Rows from block 2 of the image encoder of a small contrastive image-text model, named by matrix and row number. Rows with one number belong to one channel. Each number is 500 + 25 x the weight over its row's rms, rounded and kept within 0 to 999. All counts start at 0. Numbers have three digits each. After the name is the row's rms in percent of the matrix's.
Before each channel's rows are labels from the 100 images, of 14848, where the channel reaches its highest value: "responds to" is what is common among them. Only what is clearly more common there than usual is listed. The data: numbers of one to four digits printed on busy colour backdrops. In brackets: how many of the 100.
# sq0: squeeze pointwise conv (encoder.blocks.2.sq.0.weight, 48x96x1x1), inputs 0-95
# e10: expand pointwise conv (encoder.blocks.2.e1.0.weight, 96x48x1x1, transposed), outputs 0-95
# e30: expand 3x3 conv (encoder.blocks.2.e3.0.weight, 96x48x3x3, transposed, each kernel summed), outputs 0-95

responds to: on a plate (76)
sq0.44 092:493516487507473468519476463479514498499492479508501485476479471479454497450515483493481465488492482457471461490494474492521502485499486456469502435502504470494410485476509491488482455493481491462456493507473475501470490492474492501495521524503462515515493486492460442475498529477468489485
e10.44 093:500505465485500493448473473531502501506482468439485482529465491532508524518505531514479456536516459499511521507491480484504483479523526507466522479554497525458524500504464488501480555506502522477540487498520492472505525505496512513496440472480514547469490493480503447512481503453515525480
e30.44 094:562507498505503504529505533527472504487519502490495467514481542503489462455506493484477505488514533521449486505513510436503508502511506464517541517533516520495506528471497545544528459484490490512492515467461532501542479505541503495564498512516504549514519501479494516513480517517453491534

responds to: red ink (68)
sq0.16 089:524511496514518526546497509488463526499491497495494505501510523527506505512513560510534510512499517527514509509482527478531532510513497517501531490518482535514532535502549572524509521513521502487577545509544498492521545505476527517519507536525471486506508530523493467525502502526531499565
e10.16 111:475474533519483513512525526478518473504539516500492495500510479484502434498507509499533516493508509522527465458516475476555504545506464513503528483510458493547472496539495523519515523513479531527471462489497498522496484469501515489499513524503490463525474487497509513515474516550453441439
e30.16 095:492505480469469536514487490449471459486499487507470511484542504471472516474474498542456502503496492484455504489470476516533470502476499474451480519502491493493488503470506484460515484469491548490456508449476501475471520500561506482485525529486495512531467491495497474471484454461502500459

responds to: length: two (51); blue ink (28); red ink (26)
sq0.27 101:491487544510507494550528475497493485505508461493510514493529492481505505496491525525500502500514468506489492480481526521521526507506506485525484442519500461486476471475456486481466528504477459493440522547431514520513515472490504464497511550519488487519530445488456474507497558482515485495
e10.27 081:460507517507474464536496501526494517479514456522510504472464518516533494548525513476502520492480509494469519502469492475510509493509497508516525438501553479515470529476514525550555504497505527446482488460504453478494512466470487472494498530507502530509503473502519500504565519457485480479
e30.27 103:537454497488503450481492503503465469473511519500478502494464491451498470469549520472482499464499526504522471500511488505509488499505514488515464465497503546465493494504539530507532483509527454494469504473480537524572479495464481500493467502492509522465546447471502533535508510510508502488

responds to: yellow ink (45); orange ink (26)
sq0.26 105:493489492509495512504487530497511508517501513503482494521490501527510474520497502496495506479483514518503480537491497495491505492518487526517516560494486485471530496469472488499452493435491556517511507502500521503518476518605587477502498470470528495523530473493461558482485491504492526489
e10.26 114:494504469449472526535508505502450492475506508548509496490517493472496525455504533452535506472495503507544522536459501536515508513513474489528510528498513448488483483521490483455490469504459510535454518484488513522424516491480479506492518496543458485485503532532473483505513505505502502502
e30.26 102:508497533465516486521493506502462533511522549530499487480473488480503474409502488508531516550468515502540478519480504527495487490543482494472486508490488512490477525447529525477516528523515515520502508490523533479509540492506516504458504528454535499474518477455444495500494476499481493506

responds to: red ink (57)
sq0.31 109:514480489494471511482486494472515490496480461501490503501497508494521499511476491500504496508487500522514494508487531522493505457505513517538528505475504555485530501508454501486529471510553552546552491459510452466505467479475535575481507497459548486481508516490478468474484470535459513526
e10.31 148:496459476474497482489541502503503536476501526523537513475515517503493511464484506470517531502485490515488524488468530492490504510515489490532539492474506486503470488528505463441468463527439535543466539447500502503449452482505481489455521505464473457522486483489477510507473509512479486483
e30.31 104:478499517485497479484484465488496516527505474518539482459519490533525432463472488564543500482450506508479471512487484520470518487501489505509489503479462489508514514457482481469499490541520516477489492553502515504472513474509438496452478493475500510475458532482473461498504475482477498479

responds to: yellow ink (42); orange ink (26)
sq0.22 104:476503484522500510498474499482515471492517495507500517506487484492513523510491505490519486497499490472488524519485485517482503500496501503482503523510500476525473568474516505545485602507498531484455502529501518514525496462523521498534511508558490499481526491516521472499578575467523496530
e10.22 109:490504487523496536528446476443518423502497480497491505491458483479521470527469452512499473467485479493493462527507463497482505508495494551491504495489505495521497500491487472521488513465519497481515468462507511482539499480514451526516521511502453518465503438505482501466486506535504460511
e30.22 127:494496480496504510535504508507470489500515523513465497505502491486508485469531488507443501523518488472517557470469514479478502488520530460478507495497544451500487504473490531506510541459460524503503498406502516485509517519524532490489526468483515483547511490494473518485482431465479500507

responds to: white ink (46); yellow ink (37)
sq0.10 098:505490494534492483523528505519501500488505476522529480503505510490497510486507479501501522503520512481511499498496502509524506501471518463545498467504513533484460502462533521479458522509487496485442485475457538514517481484516459515481424468487510477467468543505466460501584475462537498504
e10.10 100:520499523493556497504484535474540509531502476515493535525469449514484502506456451495474502523450484491481452524484463504487535523484540497485485531533509534518513529516509507508511511440481515474508472513538527458484494481481506497516516532508468521488519486466472513510556508490507496466
e30.10 108:454484461496509475468502487497512504487446509483505503513480483484477436499509487520469453500504482546471508454474502488474484510511478425510498468502498533489522463495508496495544463535520471515506507483568477513539490496512482493519479484497493507536482504528520463536500471516472477498

responds to: the digit 0 (46); yellow ink (43); white ink (42)
sq0.33 107:515499480469494493477501498513512507532456452473481493503517498466510468516501520503512519486515516514532513517493490506482500482516483509511485470518526525569499533472501531511491476493500473490529503476476506477475508448487507559443463485479507495501456540513453482496537485453489482576
e10.33 092:444477487488527545508511536498527523524520503482497528499521492504469488498493478520494527538474536513500484474468490442513504505488467544518495521509480491543522457531526525474466471483490487506532496499505481492494477473500530494518517541505484480547492477517484538493515547541444489448
e30.33 122:455487441506522471477485481483517487502474488510506520482503488525476397515478519518464480487490480504472450479490483513485515488487473528524442495493433500479533483488488478450503465529506501494498500480479498533500518478503463497515537463515505502502486509492506466502500483511462501473

responds to: black ink (70)
sq0.13 107:504488538524496493505529487510497520505490494464474506494533475496466486515524505535470493493499500520477481489487505490526526508518514490505489499543511476501477436493535520490465467507499462476476535540455502471530556485458535469510505515521501486534498485517537543574443521488519498525
e10.13 109:484489525530538514530483507463498476499526481522467507503498524486534472548522519486493477461529516481510477508543454521520539507475520522475459482539491485523504550516520530522534521488506477446541446527543523498504516499485495477470530492523514488478502553516507485492529472483506486485
e30.13 124:543474492476488530490471493492475461478477500490484493538499485453460484485557517483452454489517498495508479498489488488531472506519523470464485473487508515516501527505529536476563451476514495497477519436510533498564477517492524501503484489480511490502536459518489506537481507512511508498

responds to: red ink (37); black ink (27)
sq0.40 104:510484501536485515507481509489505478488529490537541518490542524512512523498486479541472498480525485506535492480510501493514503482511511491503478505475481489454492451526454495451493515518536555517521461492483497501486447523513531535492552515471541502499508518457495492470456511574488528490
e10.40 103:524494519438479494491510491482435512496504480509525524462482537488502491474478528479529520516520518498493538484455529496493494521530478475546543486504537447515468484534473483487499499538468536479442517463458483519466504502512472515457521494518487498511524509505502518507478491514510538474
e30.40 091:505483506510473486524489518523471554492507481487552474546466498536521506474497498527520525494497520513459502503491527482521511479531509453528527555508482516507478510466467509509527504540519470521467494526481490503482468459528451480497486528489472469467475495536481478427495512486502521488

responds to: bold (74); white ink (28); red ink (27)
sq0.25 093:551500537487518498523509499508526518505533512510491497505513508518537507532530513497524514494521489545490498488489526493514493529467496534517532562474504500502491492506499510504515518513467516493527529563512531542487503532550499541481540511539477527550497479511549519542533499532559488517
e10.25 121:487475527493463529517480484486458493478544478510519518499477467491519463499474480475501522465501524548533484513478469483542538552498487537536484508528485462516457524528495504481529488463506485511468459469497523510497515500447469449515521511530476479473483484478492472493467501513484473485
e30.25 102:519513491491443509526440474459453468490471522502476476510541496483452523481485495516472505503475461477474519514491488513522490505516488457446501524483484484518490506485519487486525454462498521507465499470471497484499483532561523471473491503520498513520474452533477474467470488496505519489

responds to: black ink (63)
sq0.7 097:499481512480526503501484469507505485499510488473470483495483470489529503461479504477509490511457495512472512504466504507511488491532480496493502486507471486484497488493478464490504436463486421495452454443512510446492486478513475472484432463455471479534472474520496487510502467474490492483
e10.7 097:502497464491541476492486553551484478505498530514464503531532510529523510515520522547488511497508509514523532496523476482489472473552504493469495532530510525457505501486452499476488515485474459467523490515533508511524515559539530519514499462520469530506517549531486485541511528496513493504
e30.7 100:445489503522536507484508483460524478465498512471531481493476498433479531465497511501488480479525497520551512531498475498524479484475468512513496490501494494511484459481494446480488444518529444485496468504511488495497481534456507503500472533492479525469482488479493510476512474524531436507

responds to: black ink (42)
sq0.28 101:512482482518486499521467507486521460506551489511543478495493574531520528504464492478501484488541511481476497500529499489488486492470497467519480481486496509464546519504454540498512491518534520501491482473538542551526495516481484465477527522473546483464500487464543521497539499505530509520
e10.28 096:484467482518512479483495521512487508456519514508477483492513500506536467518459489483471534522511525444440530493518526471473523535525508527526534507477518480512481522532491489520514507502474519465506522502500492459503493521474483485490502487479514494492537444460543525554544454500493455476
e30.28 089:473495493506436488492516484451489443492475498490479461532503544515490525477529495530515485481531504526507513499489508534483466537478507465522525470492518544515511483478482451512502447508444509510481494493537480484509504491511514503511517480488515539565449498488518500526510486466512479529

responds to: length: three (54); black ink (27); red ink (27)
sq0.1 099:494498501527493488513505503521502495491495479512525464494478524500501529503530507507493500483511519487499477473520512497518519498493503488502512499492479489482458485477467488500491558503474549487470533553482518517529492506509529500465565542514461497492575465467488538516454579546494519483
e10.1 098:509519500492459483502497474516447491458498496516528523495478514509517480505507507485514519466443537470477520518522504481465494514525481514499538466449523466512501522533466484500519481494506495504489508423472477523510523492434446489465480489535537527482515491487497460501516488516530509524
e30.1 077:504489519516482476537497511491458517477503528513500479534455484461514481458513490492498519511471527511482537513496513534482468530515525469528486534475528513484477520513485502474506487482496474508477475474471496504497470530508552513452471540507526474466488419461470503445472502497487487480

responds to: yellow ink (51)
sq0.29 102:533510482520494506503508505492516465499500462512474527525487528490512492513480475524514479522502515476510522484495503490489517484504499474479472502482484484496468514461494504532485592513513476467470452528491547567502476488530489499512498518512504509474468530495499482466564481450550521457
e10.29 106:508525525491549544529465518485513448489521509504492523514460443483533462531497483508516528461433528465475452506486456490519522521479491498475488542504492504527494554506484511498510522466517500502507460472488530475514532484511512469540514516493486538480502486502520483488515473492485496487
e30.29 106:490519460487539463539514501541500505503495529492482514508474478495489467507535495498439492539509483473502533489480531472479477490557508427506525479499487491509502469489504505519523491460497504519519528455534471493521536482494525470543519436496482483506522499502502508524496453483458507482

responds to: red ink (51)
sq0.12 101:458506482470521500523487475483467498481524514469524480502478510495487529483491516467476484482483492502493493492490478496513483479522485489478493518514509470523507540465460523540456532460486554505455486541461523517492485484527524476515504517507519501494551462485441441470532557513475494499
e10.12 081:532486491529516475544484516468487464485502448503481460503499496478518511480490484518488505464473526435507505473483457510474533479499476514503518451449483482464453503480465484519484468521499518507502472516464501508516478487496493512469516530535469479500535452499482485477486464502480474553
e30.12 103:515497494512506500538513518453490492508513525493464498492474498469497498442531504510496507534506505489543550476510514489514487476503560522509495477535543495527486520469504545493499538500488541538512495442499546471503496523515542503517518521445532465491524469450472518497503485475503472494

responds to: yellow ink (63)
sq0.35 089:479476499527497457517486471489490482511517510480491469498499517521518528483468495488485533480498472501482505485494512454528511507496523488508516467487489470455507466519449502485512475521470466467486509486483552525484527510493424425506496485446473483506446497474482490494517474508513467460
e10.35 086:507543484483519481479502516530488527492470518463480515531525523502528500542459454525480515494519469515512487537520490466501489525509513477489506540501521468478489497482461495468507548506492517467518522504500484518510515503507493461518455449509527558506543518519547492537544496475546470511
e30.35 103:447482521502501499478502528444491454461520522494496506499523527473489527495493514524497495476515531548528503533499485527547497487503466503532499518514493540508511454451522479515478444495461494553510491514520479514515490499495511514545509515506505542498446494493510509527561495496534468514

responds to: bold (73); red ink (40)
sq0.39 105:506506510487538480462535486500487526543508514514507520503498526504533525523476499497501519495507522543451521526529510485487520530498475520495503486491484483498574502497478491536545478481472453515493482483571521480533508540507483463498479508487463487495493464555434512491477492476492506510
e10.39 094:514468494498505506492503559499479509503503527502461474462562461486503522480485488491492524472537489472505505503475523490482506532546517506496472496484470498510514477527522520499504454554505518503463523507507478572520459504505501442497503489481485482534484484523488503553497463531487451514
e30.39 124:457471492480503458471486466463518520466483538491529502503475494457463469473539507507489483478507492513523489530468443512496466479490465502494452480491470505469513494514493503472536487553533466468485488497495488515498475490459502514489487468492473483471539472499482436501484505517484457509

responds to: bold (83); black ink (39); white ink (27)
sq0.9 088:499489493480501485501500480483510483512478495474474497509477474483505495450467473497482501511459472484470503492468510483504523465487510489477450468474501478520478490516461491470502441466467453468459470443493484498480485500468472485493503501430451511522469476536476468472498487462471495499
e10.9 088:539506465488533475453484491495491488549481501459482472509534504558490514503491536537496494529479458480521527526520495506470504473529539483460508524552517495492507500500470487488483504528493484479505486495526546550483530530515523528502459466509512507518551528508532458530502483480490490504
e30.9 072:481492523521535491521506527482483505492533512473504483486491535439512489433483491511501484476495514534494483519502471481527484494479439497540529504512521515501521482445476468517510441512536448512506504492501506539508488506475517527565458517499495535510466503476489502512507503533484469531

responds to: red ink (60)
sq0.38 099:471505487496463521514505474480468509507448483505462475458479479449468485521488495515489463537492498507522513485458514506533540481509520476519490494482455499508482494508477464475507525514508485506454492527424486470521492483463521499461497547539486484508522558513504498482483526495469480517
e10.38 085:505515518488476535526529509459511514508517469487505457454516502516573516528550443472468478529475523482531493481470469464500468494493511443499511484456461520479533546511518516498504498521512523488501506497502474469487478465498480519487502488543477500523512473493522467475530509500509504522
e30.38 101:518459486524513506479502515530493489468495493504500487486493472464486429484516489466472486475527515523486490466486480508454509531525491454519454476497483522494486505518453484481506500518503486476488509462482481510535514523493453492468436489464484534475510487459466517486502468468440494526

responds to: length: four (53); red ink (48); black ink (25)
sq0.19 094:487520492505484486527466520504493448490497480531501513517494503485491509487501533513506497486502491491524481469477496507547479484515524497468501496472507498522504510509530500523525548546514523533535525487530489505487507537471511548513569540537518465500535511479562496531501543577522517513
e10.19 094:482486531502476516490527457492502471499515490494498529477473508507526501478463491510510545503450492505499522471472524495527488536479488528534545477495505466543468522551473464494484485489477527455466494507461461537507466472480461504465496525459519449493515488469506496509481505530471486464
e30.19 118:501516475505460522539514508527480533478501478503513460515523478527485500482484484540483520529495496515465532477509528480491479504523539444511507519494519480511504509477461490494464526455464533489493463458483491481463518506538481474475477525478473486536450509487470499443481458454498504489

responds to: the digit 0 (47); red ink (34); black ink (32)
sq0.4 107:500532508526506502511499474493512493497459510514492516516509494518495503472468528487490521536506482488523481482502521487505494485508524488498484461524469539511494501550501473497541482563502476491527501473519456448509512483501484555497526502494467471512520601512450454485507493531484471519
e10.4 114:492484513496513493494488545521491542539491514451479476454500442534498496464485507510489544541480491538495525462497497437510478481506472462503519453487460520504517516508505476505472509527510515469490504507507480502498495482514519500466483524502520459526469490496527503552453538480458475513
e30.4 120:495519483509525501458487496534518532469498452467532494496491491459486446516486486494485516478489512524498481491463481490507482514510455499531453499496468513500511495523435495465522476543537485485514506528478489497503472514487460500471524498459450522489502488488452466469522451476470466483

responds to: bold (78); teal ink (64)
sq0.3 106:512527529471503507514526507508508522535484475473490498492539538542481492482491537506501531496523471517482481506500519495509521520497478468526514473477527456466556484445488559495475483433511477489483540528492475499541515495509498459496493523492527481497521470497466481521501498475476498561
e10.3 086:466490506546535489515500535515484502430504485491498495461536476481520455528485522498543471457512513488466486496482496509528511493523507535490475493482496482522495509521535545492524524476492533489505505509550503532487488490502514435483536541511500526498505511460478533486502475535471448474
e30.3 100:487466518504490463513488483437487451509513511493484506496494483493516467472567511510467474483534537489500479490468485498504479483483504515472507488519515521480488495474526511507581468501551515471479542493502533506562485509469499480540532456481503507488550491479489501529510485503520496503

responds to: the digit 2 (50); black ink (42); last digit: 2 (26)
sq0.6 110:504496476507504495522485493481481508502492507509501514493509502459521536498486478500481461473522511502506543528497503489513521511505530526502492514498516470471459454500455467459447476478475493504462497518482531511499465547548542466454525443456470519537532457505477526485490532527496498478
e10.6 107:543493468482493482510532501490522508526476480509516489529509498505528496490537535515512481461486491477504549533472483483495474472540521456469532535488561502472501510494473498502500516545506507508521516482502546515502526528495500487536466473536485515481544510551549476525540512493538528527
e30.6 116:489477519486490463462486510507506511512503588510500518484473487494514494438517510496490497486528538494573478530483505521468507470505504471484459475493480552492459487499522502481485464532538455526514506490500496518489515462482492538492493517494526509483538488473467499523491479513466458514

responds to: black ink (63)
sq0.17 110:490497509491493491480512500509520505507527465490480481527509490511483464483491491491521551502465520497495493475512462470483513505477503498501498504587511517512456526521544476502502515502466524459522512483500512540515554437454489517522475477493469529508472538493518519562532466492502522467
e10.17 104:461470519544519513514468523481515478473491465482502536514501521463508464524490521546502479483517474492522455470565498456502505495499538515523489526532471527497525506517516538526527486487519484461513452498536546502526477489466495513481489523481479496512505533479492488485535498503489471440
e30.17 099:468510457454518530502499462502522506492446521458518474518456496466444480482500474506457494500513465479536494501477516492492461460494501492488486547467519528483499473530504488485528492508520494500506499461507536477492468508507525507521479454522508496503515503495546506519454457511450461487